python train.py --model="audio captioner" --dataset="simulated sounds of rotating machines with and without faults" --train_examples=39062 --n_mels=40 --hop_length=160 --input="log_mel" --spec_augment=true --win_length=400 --tokenizer="word" --vocab_size=51 --encoder_arch="tc_resnet" --encoder_norm="batchnorm" --encoder_activation="prelu" --encoder_channel_attention="eca" --encoder_depths=[3, 6, 6] --encoder_kernel_size=5 --encoder_stem="single" --encoder_widths=[128, 192, 288] --fusion="prefix" --decoder_width=192 --decoder_layers=8 --decoder_norm="layernorm" --decoder_norm_position="pre" --decoder_activation="swiglu" --decoder_mlp_ratio=4 --decoder_head_dim=32 --decoder_fused_qkv=true --decoder_bias="qkv" --decoder_qk_norm=false --decoder_layer_scale_init=0.1 --decoder_parallel_block=false --decoder_inner_norm=false --decoder_drop_path=0.1 --decoder_positions="rope" --decoder_prefix_bidirectional=false --decoder_connector="linear" --decoder_tie_embeddings=true --init="torch_default" --residual_init="none" --optimizer="adamw" --learning_rate=0.0021 --beta1=0.9 --beta2=0.99 --eps=1e-10 --max_grad_norm=0.5 --max_steps=16400 --batch_size=128 --epochs=53.7 --lr_schedule="poly" --final_lr_fraction=0.05 --warmup_steps=3280 --weight_decay=0.05
Rows from block 9 of the audio encoder, named by matrix and row number. Each number is 200 + 20 x the weight over the matrix's rms, rounded and kept within 0 to 999. All counts start at 0.
# short0: shortcut pointwise conv, stride 2 (encoder.blocks.9.short.0.weight, 288x192x1), inputs 0-191
short0.6,179,220,197,208,176,186,167,197,218,198,206,190,224,221,229,213,193,215,202,219,206,213,226,198,207,241,203,230,244,246,195,230,193,170,236,174,210,204,223,161,227,215,207,173,208,206,166,203,214,207,178,227,196,187,215,184,209,190,223,172,190,163,210,169,198,203,181,199,216,196,181,188,195,215,191,203,170,167,171,192,154,187,201,233,181,190,187,230,183,234,192,178,236,211,226,202,182,211,187,162,237,185,177,188,189,184,220,223,199,180,179,228,199,183,203,169,204,171,217,175,188,210,247,191,215,187,195,182,232,181,178,212,208,201,202,202,167,220,175,200,187,239,220,211,190,201,206,217,190,209,205,183,170,180,168,198,169,243,218,227,197,228,196,213,214,201,211,203,175,199,207,227,181,191,225,179,204,194,188,186,229,179,173,201,155,180,198,204,223,199,206,163
short0.7,207,174,205,160,167,157,200,213,217,225,201,173,252,199,188,202,185,183,225,215,181,198,203,180,207,215,203,213,218,209,217,181,221,213,208,192,188,181,203,230,200,196,216,194,148,215,201,188,158,187,209,177,213,196,198,194,203,176,187,173,209,218,188,218,210,180,224,236,237,207,221,173,157,237,188,185,207,213,168,195,222,201,231,193,189,208,179,185,240,238,220,212,178,187,195,222,163,213,216,193,170,233,225,205,132,205,225,180,194,263,195,209,192,207,220,229,207,195,211,174,225,226,208,177,223,182,200,182,197,213,195,219,196,198,190,189,216,228,195,205,174,208,229,194,220,193,205,215,189,209,227,240,188,226,211,194,209,192,198,221,236,212,212,209,205,207,225,221,216,189,204,205,198,195,190,232,217,173,227,209,185,172,188,196,204,222,187,178,205,190,190,198
short0.8,178,195,219,238,208,206,196,231,209,191,187,203,205,231,216,188,200,202,200,200,225,239,198,220,231,226,189,218,204,155,221,229,244,178,232,214,213,176,207,232,181,213,183,218,221,219,231,226,237,231,194,212,199,210,201,234,192,194,226,178,204,252,214,212,228,225,215,196,212,213,195,215,198,208,201,203,250,214,207,200,216,202,198,171,234,184,187,202,174,235,165,242,228,212,200,195,192,218,239,195,189,189,217,207,205,176,240,225,242,185,184,231,257,181,212,231,173,230,200,191,220,203,197,167,193,209,187,218,214,190,203,200,212,207,213,209,183,214,217,207,193,204,214,236,178,208,202,197,215,211,195,198,164,161,194,218,187,203,212,207,222,186,206,198,177,198,202,206,198,194,202,230,220,201,189,181,214,198,174,206,208,183,200,184,226,181,206,188,188,174,208,217
short0.9,196,251,210,207,178,189,161,171,209,202,206,212,187,178,209,209,194,215,210,189,190,218,196,206,172,183,203,166,169,179,201,201,214,189,225,179,220,196,231,228,217,181,192,175,179,198,190,205,229,237,199,184,142,200,172,215,184,199,183,232,219,177,229,230,196,189,251,205,212,182,220,193,200,204,228,181,191,206,217,194,210,162,184,216,212,175,211,195,183,203,231,231,194,187,181,192,219,221,151,197,224,201,195,191,196,188,198,181,187,207,189,210,228,197,146,179,231,187,192,217,195,196,203,202,233,178,226,189,175,204,201,191,197,184,204,166,251,208,179,161,209,164,220,191,215,173,184,202,180,213,222,186,190,168,180,190,197,203,211,215,187,211,224,192,216,188,237,221,198,184,202,202,171,218,195,200,164,181,185,184,207,172,202,228,211,207,194,171,206,207,202,190
short0.10,197,223,184,177,206,172,201,212,224,202,191,196,196,197,218,207,177,162,184,200,187,190,220,220,209,176,167,203,245,202,226,206,204,204,168,199,176,191,206,194,210,215,216,172,199,199,175,210,194,209,266,180,179,214,207,185,222,200,170,167,198,166,169,214,207,187,208,222,217,209,165,210,225,188,129,216,221,184,189,186,183,227,219,158,226,212,168,198,216,191,173,167,206,171,205,209,165,185,206,229,228,227,216,186,200,206,206,192,186,206,188,193,209,195,205,199,195,190,173,219,218,238,196,219,215,190,203,213,185,201,193,185,156,232,204,209,180,224,186,169,159,191,230,200,218,189,187,183,219,198,222,247,209,219,177,167,199,221,208,234,218,204,206,182,204,209,206,224,201,151,214,217,214,216,156,211,175,182,228,202,181,199,197,195,206,172,208,190,213,181,184,184
short0.11,245,194,172,179,207,215,192,190,206,140,133,193,201,177,202,198,176,190,188,188,167,234,198,192,214,220,160,209,190,221,224,207,184,214,179,207,201,212,219,179,174,191,160,185,203,206,192,217,220,238,195,186,213,198,189,180,218,183,190,182,224,177,203,205,197,208,230,203,217,178,201,201,204,176,216,205,194,211,203,199,191,232,227,192,221,155,179,188,215,186,219,189,171,219,190,196,204,196,196,215,221,215,210,180,202,204,195,218,180,209,155,189,205,189,220,195,194,204,214,208,180,224,213,219,232,191,186,261,205,194,207,205,188,202,182,224,193,198,205,192,201,199,201,189,216,185,188,222,244,207,211,198,188,200,216,211,182,195,203,221,190,198,253,222,214,212,208,195,185,176,217,209,211,217,202,225,223,193,184,228,178,166,187,219,210,220,201,194,178,195,210,221
short0.12,183,212,201,212,169,229,174,195,184,186,177,181,215,219,199,216,180,181,165,176,170,185,208,161,212,194,196,177,211,202,198,234,178,196,218,202,212,206,226,211,207,212,161,166,205,196,198,193,201,220,223,226,181,167,207,158,210,189,199,185,176,202,176,187,183,211,210,201,235,214,191,209,225,167,206,201,183,141,173,189,157,223,199,207,189,185,164,201,236,230,190,214,193,212,219,186,203,243,192,175,200,223,184,176,197,181,188,229,180,212,215,194,182,193,197,200,172,197,212,195,181,220,228,186,202,244,158,186,228,179,188,186,208,191,235,228,142,226,180,170,208,217,205,194,203,212,184,215,203,170,164,225,172,199,164,214,180,219,202,205,241,171,157,196,209,200,193,207,183,185,207,214,214,177,184,203,210,185,213,222,179,228,199,208,207,210,208,206,188,200,214,164
short0.13,184,189,208,240,207,159,210,189,213,192,208,210,206,171,185,205,215,190,192,182,212,242,188,204,193,162,165,204,194,237,180,189,183,205,188,199,189,178,204,229,209,213,202,207,152,216,166,207,183,209,171,208,205,203,196,211,211,197,170,187,217,209,198,188,186,179,203,218,161,194,224,190,172,188,244,207,227,197,191,208,196,208,181,177,175,222,220,215,208,185,200,147,190,158,207,216,197,232,261,193,166,258,152,178,206,212,177,217,206,210,196,195,199,213,202,193,196,181,173,203,235,201,181,215,190,197,206,198,203,200,218,179,220,211,216,191,222,199,210,218,156,221,190,214,224,186,148,228,197,168,232,183,176,220,203,168,177,233,190,195,213,185,213,173,173,206,218,156,185,183,198,203,227,205,135,207,198,195,199,214,165,214,221,197,199,182,217,179,191,227,194,184
short0.14,190,186,187,203,193,207,182,184,194,203,182,176,212,164,226,168,179,181,203,258,205,225,207,212,161,206,213,197,226,218,231,222,202,177,193,211,180,239,224,183,201,175,212,196,213,199,174,198,205,202,196,188,191,213,217,190,196,207,199,226,209,192,208,209,236,205,213,190,263,189,180,192,200,201,195,204,213,190,202,214,175,196,209,204,198,197,205,211,198,183,197,218,191,240,204,177,226,206,174,179,204,207,252,209,222,181,155,175,212,203,178,179,225,218,154,181,188,216,192,209,195,224,180,209,220,178,186,219,200,208,165,206,197,190,219,207,203,221,193,182,232,180,247,178,201,181,204,200,210,227,215,197,209,219,218,228,214,231,223,195,149,214,217,167,197,183,207,198,210,197,197,210,230,205,223,190,182,181,178,174,206,183,184,179,174,150,178,166,190,166,157,201
short0.15,194,193,178,208,197,208,214,215,192,83,175,197,202,192,208,186,184,186,186,202,201,203,197,215,194,189,196,204,212,201,226,208,203,218,180,233,197,214,225,215,181,198,156,184,227,196,192,202,218,220,222,199,178,203,208,204,188,191,203,205,220,206,201,216,207,191,207,173,201,151,164,238,246,139,202,221,208,202,216,213,210,203,207,194,227,199,210,190,186,195,195,189,210,186,194,128,200,226,194,200,195,207,209,188,253,192,178,220,198,159,187,210,204,194,231,194,184,204,206,199,198,200,198,202,188,186,203,286,197,180,220,197,220,204,212,205,193,174,199,223,199,188,210,215,200,196,204,208,201,203,198,186,178,132,204,210,186,190,183,215,208,212,174,209,184,195,202,215,199,186,197,200,195,189,198,205,205,194,193,214,224,219,212,146,191,195,200,219,189,182,229,211
short0.16,245,191,212,216,210,210,178,206,188,196,193,226,217,207,226,219,215,198,230,209,205,206,238,172,229,213,203,210,214,217,184,207,184,205,228,171,189,192,231,202,186,199,143,189,183,195,220,194,174,261,202,212,236,224,223,188,179,205,183,182,214,214,211,178,189,244,193,166,206,204,203,207,170,176,211,196,206,162,223,203,231,171,209,228,168,188,202,218,169,221,198,198,233,198,194,213,191,202,202,212,210,206,195,157,212,187,199,194,190,226,193,208,194,204,201,184,244,212,234,201,206,221,188,188,210,191,201,176,219,227,186,195,208,188,192,206,177,233,120,204,243,190,214,208,189,177,231,195,203,212,195,208,203,199,162,208,184,191,212,218,195,204,201,193,206,141,203,202,171,186,151,221,196,197,211,169,186,220,176,192,198,194,161,208,178,182,224,209,233,168,200,213
short0.17,217,182,193,205,188,204,172,187,226,189,188,167,229,196,213,246,209,191,138,224,189,190,183,207,185,172,201,199,203,196,173,179,216,203,223,204,202,212,214,160,189,191,205,186,159,172,208,208,206,195,185,138,217,210,215,182,160,211,236,180,210,201,170,171,228,198,219,194,212,204,222,177,187,176,184,193,234,159,166,188,212,162,210,188,186,183,201,205,220,181,224,222,184,201,194,181,225,175,207,187,196,207,213,187,191,202,176,179,201,202,223,154,149,208,203,179,194,176,140,156,188,182,181,208,177,202,207,218,198,202,209,204,211,220,202,204,221,204,210,187,201,213,202,202,210,208,218,238,198,207,189,192,178,194,191,215,165,213,227,207,221,178,186,178,172,194,214,207,153,216,173,179,168,184,213,199,185,186,204,182,198,208,198,196,160,230,167,223,207,224,170,192
short0.18,204,203,201,213,251,218,209,196,222,193,194,201,206,206,219,211,203,204,190,231,198,232,239,204,233,213,212,224,221,225,226,195,226,195,189,202,194,208,227,195,195,205,224,217,185,164,206,214,221,199,185,165,176,181,202,229,180,194,228,193,214,177,232,162,249,205,215,199,212,210,163,202,190,176,205,179,202,201,205,200,228,192,210,220,236,195,227,213,165,215,166,193,217,207,199,194,222,196,222,207,235,215,198,216,226,215,110,231,202,223,187,198,195,224,209,195,200,244,207,190,192,205,211,204,207,187,210,223,232,227,219,186,201,223,184,191,201,170,200,226,211,183,217,211,194,206,190,202,230,214,200,171,218,217,217,207,199,236,227,199,185,192,200,216,194,205,219,179,188,220,173,198,203,216,210,240,212,212,239,188,184,210,182,201,205,240,202,162,219,167,209,227
short0.19,218,184,202,208,195,170,206,216,212,223,212,187,190,235,184,179,193,192,212,171,183,210,204,211,240,219,170,210,239,214,195,220,192,188,211,175,211,244,234,166,219,218,171,175,190,178,158,199,217,197,198,201,212,180,226,198,191,193,197,218,191,198,176,201,200,213,224,217,246,208,152,179,203,175,201,201,189,209,194,187,172,202,213,201,182,177,216,212,176,243,205,176,269,194,212,160,187,230,209,205,202,177,207,185,150,207,234,219,206,195,173,191,187,198,184,191,216,227,230,183,211,220,202,222,233,179,219,176,190,191,214,217,158,226,208,193,206,202,198,210,231,216,189,192,196,227,202,220,204,201,186,210,204,202,193,184,221,191,181,243,234,231,222,227,211,184,217,177,176,229,202,199,186,213,173,231,250,201,210,204,220,176,189,206,194,259,199,205,220,201,193,173
short0.20,202,213,223,202,212,200,215,184,226,220,231,207,192,208,199,233,163,184,209,169,216,205,206,192,179,215,215,207,208,220,165,187,190,172,217,213,216,202,195,202,233,177,192,204,225,178,190,194,191,203,196,198,216,197,222,173,191,211,202,170,180,176,195,202,208,217,193,190,202,209,209,206,197,218,176,171,228,212,175,195,208,209,198,211,156,173,221,216,185,200,171,189,192,199,162,220,199,211,190,176,203,183,209,213,181,180,251,168,203,176,201,235,171,205,178,193,208,182,189,188,213,202,186,205,197,214,183,189,270,200,211,210,189,236,193,196,179,208,139,194,179,246,182,187,183,182,222,208,181,169,215,176,189,238,226,221,198,181,206,222,201,164,185,169,157,171,197,192,181,169,211,189,235,152,182,192,213,218,178,217,186,169,182,189,208,198,226,203,188,170,202,231
short0.21,213,231,201,208,207,187,192,194,191,225,212,193,195,182,217,211,190,193,171,188,206,206,202,175,215,208,202,212,217,206,211,204,210,175,199,205,163,161,182,209,190,202,210,167,208,177,213,180,232,192,237,218,182,220,192,196,200,200,202,230,201,214,174,167,189,204,208,204,215,244,213,174,203,211,204,162,200,196,201,202,200,191,196,158,177,192,166,195,210,225,179,172,211,199,232,213,198,192,202,194,215,187,221,187,221,193,203,184,221,185,177,184,213,206,196,198,199,198,175,216,187,172,203,220,188,190,177,182,202,199,202,183,215,190,261,211,238,211,197,192,206,179,198,208,226,249,161,188,201,143,180,263,229,187,189,174,265,173,197,218,187,222,192,241,193,193,215,213,197,152,216,219,168,204,170,200,197,179,201,209,186,189,200,178,193,194,203,194,203,168,160,170
short0.22,194,201,206,205,215,154,205,175,199,183,211,209,195,222,162,177,214,236,200,230,212,176,196,180,179,204,204,181,176,200,215,196,191,198,217,169,188,179,200,208,200,179,134,204,174,218,196,195,189,126,206,196,215,196,189,213,189,206,167,199,178,208,190,210,185,198,193,203,155,221,185,175,176,213,165,177,184,220,179,210,182,213,199,200,164,191,197,215,233,181,186,195,214,182,191,196,186,206,199,199,187,184,172,189,171,227,195,216,168,209,201,221,178,214,194,216,172,203,172,198,184,211,214,210,172,183,207,190,176,218,214,173,212,202,162,195,201,203,162,208,178,226,180,203,179,182,165,201,168,178,197,196,186,203,206,161,159,204,185,176,208,181,188,189,214,154,178,167,188,194,229,215,197,143,187,232,221,201,188,211,185,209,253,179,195,192,192,186,195,192,227,206
short0.23,193,198,184,209,209,173,163,203,179,216,193,180,212,217,199,206,204,206,221,202,198,177,200,207,192,211,210,222,183,197,231,194,182,194,214,173,206,219,207,173,203,201,164,194,217,173,167,189,224,179,175,193,211,214,173,186,178,194,201,196,195,203,207,197,225,217,179,205,239,210,180,181,202,191,168,159,180,223,139,195,227,200,201,205,221,197,169,192,214,215,205,204,190,181,211,223,209,178,200,199,198,191,202,220,198,230,200,179,188,207,187,209,197,195,199,212,237,230,218,181,197,184,215,194,196,196,206,190,162,191,190,226,186,172,195,192,221,194,180,231,213,177,180,179,214,207,223,198,213,204,162,203,213,221,248,196,185,178,173,195,217,211,203,233,209,212,192,201,181,180,220,200,194,167,238,312,227,187,220,233,218,200,190,199,180,207,174,214,184,186,183,175
short0.24,195,225,199,175,215,174,211,204,238,218,181,186,214,208,220,200,216,220,202,185,204,192,212,188,225,218,216,220,209,200,210,201,220,214,213,171,214,217,221,202,204,201,191,199,180,183,223,216,165,180,161,201,202,179,220,219,175,228,215,183,209,165,186,238,170,213,202,170,190,259,183,154,200,223,144,221,176,181,189,200,206,201,196,231,224,223,200,243,238,193,195,200,223,185,216,221,176,171,201,223,205,180,192,219,174,206,219,186,186,251,196,195,192,241,188,184,217,220,192,189,206,227,218,215,192,175,195,193,188,232,202,171,163,194,199,208,186,209,208,163,223,195,166,220,176,181,217,201,178,220,197,168,175,212,225,202,201,221,208,195,215,215,175,211,244,217,224,206,169,202,205,226,215,198,192,210,216,209,189,203,176,163,211,240,169,235,202,194,218,215,188,195
short0.25,183,218,159,188,183,194,162,192,202,185,205,182,223,216,204,194,212,166,194,210,177,200,199,183,210,221,209,182,189,140,201,222,193,211,181,189,193,182,174,182,214,219,181,194,194,198,206,214,192,200,208,234,177,180,198,231,202,160,203,206,200,227,162,202,172,158,218,195,199,193,206,194,170,158,205,217,211,166,159,207,180,192,222,205,246,176,180,199,232,203,209,191,218,214,204,212,198,226,218,208,215,229,214,173,202,211,184,224,211,226,201,194,235,193,186,179,198,193,218,219,203,228,186,172,182,159,211,172,204,188,205,186,235,203,199,202,193,228,218,179,192,160,185,188,213,201,194,188,166,172,196,159,196,174,176,224,212,211,203,185,237,223,182,222,214,214,179,215,210,212,201,219,208,153,194,195,196,257,180,213,170,197,191,226,220,225,180,185,200,227,209,202
short0.26,208,219,220,217,207,190,190,191,208,267,281,211,178,198,225,186,193,203,207,199,212,191,194,198,191,175,190,200,203,195,195,204,186,193,209,200,191,203,190,212,226,208,211,204,199,203,206,184,198,219,212,222,190,206,195,201,207,160,190,204,200,221,215,199,186,191,185,215,209,213,205,188,199,219,195,168,216,200,195,206,185,171,203,189,202,202,202,198,199,223,196,204,210,190,195,249,216,190,174,188,195,196,195,220,199,193,213,218,202,180,169,207,212,184,127,137,222,192,208,195,201,181,200,179,210,167,192,171,192,187,237,211,200,150,226,180,188,221,198,181,211,208,190,213,209,219,206,201,209,205,174,185,171,181,215,187,187,191,179,216,221,197,200,220,215,179,209,224,183,195,158,207,159,182,189,208,197,198,177,169,236,139,194,198,172,185,200,176,205,204,194,185
short0.27,209,178,196,171,204,197,162,184,232,223,190,225,225,192,206,190,187,214,210,197,199,212,208,195,220,193,202,188,278,178,213,222,205,213,161,202,178,209,245,192,208,219,210,143,202,215,200,215,234,250,189,178,200,184,163,236,201,213,194,188,192,205,198,219,208,227,206,225,217,179,195,184,203,185,196,213,182,208,193,198,188,185,230,186,226,177,203,223,194,168,202,240,197,219,216,197,199,202,191,191,188,196,209,171,196,183,227,220,189,182,182,193,215,185,182,170,182,214,195,186,193,215,190,212,195,214,214,203,191,171,209,213,185,225,195,184,203,253,192,213,198,215,205,182,179,203,209,177,213,193,177,198,186,186,196,198,207,220,210,239,209,210,215,182,253,191,230,203,186,197,151,191,164,229,170,166,205,181,212,173,247,171,167,193,178,205,188,177,204,204,180,179
short0.28,224,208,197,212,190,188,192,201,211,210,180,192,175,218,191,184,203,246,190,234,214,196,153,200,185,207,178,209,254,207,181,218,209,208,184,202,161,215,210,194,248,223,194,164,193,188,188,208,228,193,184,177,209,179,187,226,175,214,197,199,171,184,223,204,213,207,204,213,176,175,207,196,219,206,181,236,187,200,196,177,194,204,224,166,208,224,182,189,169,206,185,196,207,223,187,175,206,226,204,187,167,156,198,198,203,166,199,187,184,206,197,179,181,209,223,175,191,205,215,225,192,189,222,236,207,206,220,218,149,175,208,220,179,170,197,226,217,210,215,227,213,210,198,206,172,180,217,244,208,234,180,158,198,205,175,170,200,240,196,222,223,213,176,224,219,202,226,186,207,214,203,171,205,207,171,223,189,160,174,203,209,184,198,175,204,219,165,210,229,183,186,204
short0.29,187,188,219,184,229,218,192,176,199,174,201,174,205,175,217,188,220,207,192,205,202,182,174,220,197,193,199,178,234,227,206,210,186,183,188,198,166,204,204,197,173,217,190,185,218,228,214,214,188,229,208,157,197,202,208,179,198,185,195,234,202,200,207,229,182,199,178,209,220,225,177,191,176,227,181,206,172,204,197,212,172,222,196,241,195,213,199,187,208,194,209,197,222,216,196,214,202,193,181,201,201,196,188,205,200,205,198,225,169,179,164,196,243,206,195,244,188,207,152,171,188,218,208,207,219,189,179,189,233,196,189,196,210,224,189,199,198,216,183,199,202,249,215,181,187,224,236,177,159,224,199,184,221,171,166,168,212,212,195,239,228,252,184,199,234,175,212,212,210,201,188,177,205,208,195,193,164,219,202,178,267,227,231,193,189,202,201,179,184,196,173,225
short0.30,184,212,220,215,195,168,173,202,174,169,167,206,212,210,212,207,212,202,209,199,183,192,200,192,194,210,209,212,224,158,208,211,201,199,199,210,232,191,208,185,166,215,197,193,167,210,211,204,175,215,209,207,203,204,194,210,209,178,229,186,185,161,208,193,195,199,177,182,171,195,207,169,215,189,185,203,164,176,217,177,210,174,199,231,212,161,170,216,177,247,227,196,184,193,217,181,229,193,214,191,225,204,227,202,178,192,184,205,185,261,191,216,201,178,184,189,211,218,196,193,180,193,203,211,198,191,187,208,197,175,201,221,183,188,226,153,158,174,239,200,214,186,209,217,205,226,145,220,204,231,174,188,178,178,211,229,211,210,185,196,209,195,197,202,216,179,166,215,184,208,158,197,198,219,192,211,174,248,206,196,209,185,203,226,177,221,210,175,175,204,225,160
short0.31,181,196,195,198,196,218,177,212,158,174,197,210,212,201,177,227,192,193,186,165,187,215,204,186,156,189,190,190,181,212,218,192,200,198,223,210,205,189,212,207,186,197,155,191,205,178,230,211,191,249,201,200,192,169,208,237,164,170,207,227,197,182,181,213,207,205,199,188,205,167,196,230,199,165,217,192,184,215,212,158,228,209,222,221,211,155,209,189,185,201,214,201,195,219,176,155,179,234,176,220,211,223,229,191,202,138,166,230,201,154,182,214,186,184,186,171,223,207,205,183,184,212,192,187,209,212,199,231,213,206,225,234,206,211,188,173,176,193,208,184,154,198,186,189,217,210,220,213,189,188,223,179,156,185,180,236,176,207,177,205,195,208,194,203,170,218,191,201,218,209,162,182,183,177,213,204,202,232,172,200,202,203,219,178,152,190,183,193,194,196,266,216
short0.32,187,176,202,211,173,183,189,220,219,174,171,190,244,206,206,196,204,183,205,203,207,198,175,215,143,233,196,193,217,190,243,209,195,177,188,196,243,173,219,209,202,204,197,189,219,237,189,226,189,164,209,204,167,171,202,185,202,174,188,184,220,201,203,210,209,162,200,250,199,184,214,189,197,188,188,188,229,205,199,214,209,197,242,223,207,190,215,170,222,198,185,208,193,197,183,180,200,221,185,173,181,192,214,209,210,220,207,217,232,218,214,193,190,202,260,223,166,191,190,178,201,210,228,154,223,207,181,206,191,212,192,205,231,203,180,183,172,223,191,178,169,196,213,177,236,179,177,177,197,207,235,203,198,217,197,193,192,232,204,222,195,186,217,174,200,208,198,167,228,212,227,169,214,212,192,173,217,200,206,207,201,223,209,176,200,178,180,180,177,173,174,200
short0.33,180,176,221,201,242,185,186,215,174,207,179,188,223,221,158,211,215,198,216,196,176,160,221,162,194,200,196,159,203,222,223,195,195,205,187,187,153,195,186,215,209,197,184,228,171,210,218,194,191,157,199,203,204,193,199,201,192,194,211,195,178,196,191,218,206,175,198,206,199,212,218,201,158,238,204,187,208,187,215,199,190,186,199,187,179,204,169,191,225,170,213,197,216,198,201,193,193,196,192,185,169,200,170,206,139,203,219,224,189,255,210,209,188,191,209,212,170,227,194,217,211,226,200,213,167,170,204,206,202,212,222,210,183,188,150,202,211,201,176,195,198,210,202,215,196,201,174,214,185,181,239,212,218,194,182,141,200,215,198,176,204,215,194,232,216,156,165,187,217,210,218,183,210,207,183,187,232,188,199,211,171,212,227,204,149,204,181,185,219,207,223,212
short0.34,193,188,197,194,194,152,186,209,229,198,216,149,197,204,206,189,206,237,214,261,196,181,188,216,205,205,215,195,197,194,200,203,246,207,180,213,228,246,205,176,213,206,238,229,178,195,219,207,169,197,184,186,219,179,194,217,194,230,225,194,214,175,249,170,202,199,189,221,243,198,205,178,205,221,214,216,217,219,210,196,201,189,178,201,201,194,211,167,200,204,203,212,197,208,222,188,209,217,209,193,195,195,207,212,150,225,193,202,203,195,183,184,197,215,177,203,200,193,221,211,249,205,212,191,222,207,203,232,157,219,176,204,215,191,178,204,190,198,234,212,234,194,217,195,213,213,236,210,209,195,205,149,143,226,174,210,204,220,203,189,177,225,181,176,198,202,195,172,195,249,217,187,205,207,205,226,212,247,171,204,203,211,226,225,205,201,202,179,185,186,203,237
short0.35,192,169,179,230,202,156,203,222,177,203,196,198,203,207,203,218,176,227,230,246,198,201,187,201,204,196,203,201,229,203,228,215,218,201,187,241,224,201,197,214,216,196,237,242,200,220,193,204,176,207,216,209,221,220,197,224,198,205,174,195,193,219,242,181,200,192,198,187,181,176,201,212,188,203,243,204,192,192,230,223,167,188,193,210,197,185,247,203,169,172,200,206,172,176,179,178,211,216,215,206,195,217,223,219,200,203,237,200,212,198,167,222,187,180,207,217,177,181,262,193,227,165,214,198,160,202,201,192,204,180,204,206,201,198,224,199,218,196,211,231,176,196,208,224,213,206,204,202,199,208,201,184,199,162,175,214,268,174,190,198,202,210,205,202,212,173,201,212,202,227,194,214,189,207,157,171,233,194,175,202,175,198,190,198,218,216,188,167,209,232,212,218
short0.36,232,187,198,197,200,202,205,213,188,200,202,182,212,226,222,235,226,213,183,211,192,204,198,195,202,216,209,231,189,223,181,200,197,214,256,166,205,195,229,187,186,174,190,203,182,182,204,203,192,202,196,200,248,187,248,205,195,202,231,205,183,175,195,168,196,233,215,178,196,230,187,159,160,219,209,208,216,145,191,193,194,210,207,216,199,178,216,211,211,189,195,232,180,202,241,219,222,213,189,180,213,183,195,215,196,194,183,191,224,208,224,195,194,209,202,186,209,196,169,185,214,199,197,198,216,215,211,217,221,232,203,182,195,226,187,194,229,205,218,222,233,227,203,216,201,211,219,219,214,207,195,206,178,166,205,241,184,198,242,201,198,194,172,210,175,196,203,215,196,247,187,215,165,211,240,203,204,203,234,163,198,183,172,218,199,237,200,232,199,209,183,199
short0.37,202,181,209,192,181,218,203,220,202,230,205,190,210,199,244,194,224,200,182,189,220,234,193,187,222,212,203,163,226,157,182,201,173,189,228,203,168,223,153,203,234,238,175,200,195,189,191,202,210,201,161,189,185,197,180,198,183,196,188,187,217,198,183,195,217,186,179,196,186,215,230,195,192,202,198,202,244,217,174,197,215,175,214,173,204,184,213,203,186,190,166,231,211,212,165,181,222,170,221,193,183,175,241,175,202,174,198,216,248,195,180,187,229,216,182,180,186,211,150,200,200,216,221,199,187,236,207,201,214,215,215,215,195,205,189,195,192,231,202,207,216,202,194,203,171,176,201,183,166,200,204,158,203,226,180,208,206,216,223,207,206,178,219,177,178,196,233,175,213,221,189,153,198,207,180,174,184,209,201,188,200,194,168,191,215,134,207,220,229,178,176,193
short0.38,251,207,191,218,227,209,185,198,185,197,206,191,185,220,233,207,205,226,149,225,209,223,204,205,190,177,211,213,231,202,209,203,184,213,213,172,229,208,220,184,206,179,258,201,222,192,201,213,202,172,200,177,180,181,221,238,209,201,206,231,206,195,217,174,214,145,193,206,208,222,205,210,206,189,196,198,192,189,180,213,206,199,200,202,188,225,203,259,222,219,180,185,208,169,204,203,195,182,202,194,201,206,134,213,221,196,167,224,192,198,189,174,213,210,173,154,195,212,202,152,188,174,215,197,178,167,207,201,186,201,203,190,205,196,213,209,226,202,226,222,217,188,246,195,186,169,199,220,217,211,233,217,213,192,197,224,177,208,226,192,185,187,209,183,191,212,215,207,201,223,178,221,225,210,254,207,181,189,229,173,220,203,225,194,214,228,185,207,191,167,173,190
short0.39,180,183,211,192,187,198,200,189,226,211,194,176,213,189,221,208,189,198,174,226,216,204,229,205,222,206,237,196,231,199,184,234,220,207,202,188,189,208,243,185,193,220,183,177,191,215,233,207,199,246,195,162,173,169,212,185,211,223,221,180,211,172,200,189,212,233,197,237,231,208,198,195,207,204,185,181,207,215,218,222,202,218,225,182,176,187,193,201,199,201,198,206,222,190,231,201,205,186,210,204,199,219,210,201,170,172,240,214,184,180,180,200,223,194,174,183,200,211,181,136,210,192,228,177,211,218,207,172,235,208,217,212,199,210,197,178,191,216,171,210,214,253,207,193,231,171,211,202,192,239,215,204,209,181,215,211,199,194,231,243,196,223,224,176,246,200,190,220,187,215,141,206,160,207,194,183,220,162,208,205,221,156,184,209,178,205,197,214,236,181,203,208
short0.40,179,196,194,207,204,222,178,185,199,214,214,225,168,204,181,188,195,200,217,178,187,223,194,212,158,199,177,187,191,224,142,179,168,215,198,216,222,206,217,172,214,166,230,217,216,201,222,190,225,239,200,240,198,222,195,188,195,190,191,166,177,175,192,195,182,186,228,201,184,186,204,212,173,193,228,194,203,189,196,205,120,190,173,223,190,186,216,227,181,181,155,189,211,210,201,224,170,228,230,214,210,203,156,196,198,211,210,212,195,217,165,215,200,164,188,192,179,191,213,202,218,215,173,192,193,182,191,164,193,185,189,233,184,175,216,188,196,219,189,183,152,194,209,202,175,188,200,197,186,195,216,201,194,199,185,160,211,192,186,181,217,169,234,202,209,168,213,180,192,200,227,190,211,230,138,181,223,215,191,190,214,194,214,199,206,232,159,184,166,191,210,184